From a checkpoint of a small image classifier.
Model: 4.01M parameters, arch densenet, norm batchnorm, activation relu.
Training: soap at rate 0.0019, 4800 steps, batches of 128.
Data: trained on streak pictures of flow and ridge fields, 97500 training examples, 6.3 epochs.
Rows from block 7, named by matrix and row number. Rows with one number belong to one channel. Each number is 200 + 20 x the weight over its row's rms, rounded and kept within 0 to 999. All counts start at 0. After the name is the row's rms in percent of the matrix's.
# conv1: bottleneck pointwise conv (model.blocks.8.conv1.weight, 160x200x1x1), inputs 0-66
# conv2: growth 3x3 conv (model.blocks.8.conv2.weight, 40x160x3x3, transposed), outputs 0-7, a 3x3 kernel for each
conv1.104,096,210,183,211,239,215,201,193,212,184,213,217,193,167,200,182,186,179,192,204,226,208,206,180,204,180,175,176,147,201,241,192,192,180,163,224,208,168,224,221,223,209,204,185,201,222,175,203,195,199,199,168,227,192,232,173,229,168,198,173,198,198,185,188,211,195,181,192
conv2.104,091,214,224,190,205,200,199,186,183,171,192,196,233,200,194,209,163,216,189,212,196,184,196,189,179,229,200,175,198,204,204,192,215,211,204,210,215,183,185,217,182,171,231,212,182,235,186,194,211,179,192,201,211,186,212,216,237,129,187,200,212,204,205,200,167,204,182,213,208,231,227,201,176
conv1.105,104,191,211,191,193,210,222,223,211,187,198,195,224,200,195,230,213,171,200,194,248,155,183,200,196,199,194,188,210,198,197,158,194,208,190,209,221,200,192,175,186,206,203,175,213,196,184,188,178,168,193,248,185,176,200,243,226,195,200,228,172,180,191,226,195,203,197,195
conv2.105,101,190,193,196,202,217,214,193,185,226,156,186,193,243,199,195,175,207,180,196,215,178,205,192,208,203,216,201,199,200,199,166,191,186,215,201,205,220,199,172,263,178,182,209,200,169,204,181,198,169,202,227,224,200,233,205,235,192,202,196,189,210,215,237,212,209,172,215,188,234,176,215,229
conv1.106,108,262,220,180,206,159,204,160,229,182,178,186,193,183,216,209,183,210,221,218,240,204,186,178,213,191,192,181,180,224,242,198,202,216,223,218,175,190,194,182,222,198,214,192,209,148,210,224,178,209,196,217,213,212,196,180,205,213,200,198,222,195,190,202,206,213,152,197
conv2.106,098,171,203,200,204,219,221,202,247,203,164,188,195,190,215,227,187,189,246,159,194,213,213,188,213,179,211,183,205,176,193,185,217,226,169,218,185,252,175,173,207,191,223,187,205,209,194,234,179,158,225,211,185,208,220,228,227,183,214,161,218,181,187,201,214,185,189,215,219,165,217,194,187
conv1.107,102,189,218,200,202,232,169,215,236,232,174,187,214,198,203,211,228,202,188,202,212,157,204,201,203,203,193,240,222,146,184,204,176,197,196,210,169,203,214,185,217,184,225,186,185,173,214,230,226,225,172,209,202,188,224,181,231,216,165,212,173,185,253,192,204,190,182,198
conv2.107,105,211,185,185,173,228,189,180,186,197,170,243,193,198,218,204,188,163,192,239,194,191,185,199,180,170,184,190,197,204,182,201,202,188,219,226,169,232,151,190,192,197,208,196,205,210,193,191,206,224,234,178,218,187,209,196,205,198,206,193,176,198,182,227,162,214,150,239,233,197,196,197,160
conv1.108,095,182,196,222,213,172,169,154,198,192,216,216,213,204,202,226,187,190,191,182,153,193,229,209,168,247,189,186,215,204,211,240,201,193,221,205,203,213,209,197,198,209,233,199,199,227,172,205,235,191,223,227,181,213,179,219,222,208,202,200,224,198,210,166,225,235,205,193
conv2.108,097,228,181,218,203,210,224,206,197,193,222,169,201,207,195,168,167,244,195,239,190,181,198,191,208,191,262,181,194,162,196,207,189,207,208,212,179,213,222,204,164,231,206,248,185,205,206,191,193,184,196,199,187,184,174,193,157,220,172,195,196,185,223,183,187,198,176,185,202,200,183,170,229
conv1.109,109,189,181,208,218,142,186,208,203,195,171,163,237,193,177,191,197,187,221,201,231,219,188,202,202,169,204,215,176,209,129,222,227,211,178,205,189,151,200,170,196,210,187,185,200,234,171,201,180,210,226,177,196,177,182,174,234,180,213,209,203,208,196,189,163,178,186,231
conv2.109,110,226,220,183,207,204,164,211,166,239,205,198,207,190,139,185,203,212,217,192,244,192,209,180,206,209,186,182,187,194,203,180,199,200,180,172,223,196,231,194,185,186,223,186,224,198,237,187,187,203,197,232,169,209,194,194,181,199,174,188,169,229,158,221,196,208,204,218,169,216,208,205,226
conv1.110,103,189,191,206,206,238,229,198,190,205,198,199,229,189,209,174,186,226,199,230,204,192,171,222,178,178,179,196,229,188,224,201,234,215,190,164,211,192,185,213,204,170,202,166,209,159,179,217,214,188,230,186,239,207,195,201,184,195,208,211,206,178,224,227,223,158,197,208
conv2.110,090,180,196,205,196,216,196,235,212,187,205,171,183,152,190,192,226,193,206,201,194,197,214,221,198,160,243,191,213,197,203,235,219,200,216,212,205,208,226,199,176,207,183,174,169,234,196,195,193,235,230,192,195,188,197,167,210,189,231,254,207,210,214,209,206,190,197,202,192,239,242,178,164
conv1.111,099,192,208,208,204,243,207,189,194,186,192,205,223,196,180,224,220,193,187,233,178,205,207,191,202,184,208,199,226,216,236,192,185,208,198,178,221,187,172,179,200,173,190,204,197,195,186,175,222,198,180,194,239,193,210,215,172,232,212,198,215,212,211,184,208,192,226,196
conv2.111,096,190,212,199,190,185,195,212,268,230,197,210,212,199,185,184,191,208,196,176,205,205,216,189,183,216,194,178,169,210,184,202,217,187,167,215,194,194,178,167,188,211,170,212,161,188,217,182,256,168,184,232,197,205,215,187,202,213,202,192,226,222,215,214,220,191,175,174,247,219,167,175,210
conv1.112,099,180,189,203,185,249,212,172,199,237,189,180,165,204,191,206,189,162,178,191,219,213,196,211,210,211,177,204,208,188,182,220,214,218,195,185,198,207,222,219,177,212,210,188,203,223,177,185,177,172,169,179,171,226,191,180,218,221,205,220,186,244,190,193,217,242,233,169
conv2.112,108,187,205,229,196,187,228,167,213,206,223,192,217,181,230,174,198,202,180,195,182,198,181,230,176,208,202,217,198,196,219,196,205,196,192,232,165,262,195,158,215,225,194,226,169,202,220,175,192,234,195,201,188,225,191,170,210,211,193,212,221,183,217,206,192,227,224,199,205,188,195,212,176
conv1.113,095,183,216,213,215,200,189,213,218,190,181,185,178,233,228,206,157,214,230,237,231,194,214,176,189,221,194,223,231,191,175,211,192,188,214,175,193,212,216,189,180,232,213,200,226,211,199,153,225,194,190,180,212,190,224,179,204,196,202,230,202,184,216,203,215,176,185,180
conv2.113,100,203,193,201,230,210,221,190,206,180,161,210,183,233,243,188,191,200,193,187,184,177,215,212,186,209,210,189,193,207,189,236,208,190,193,207,188,188,203,199,211,193,182,219,218,218,234,209,193,184,184,186,191,215,172,199,213,169,183,172,210,195,194,170,250,193,195,191,216,176,197,203,214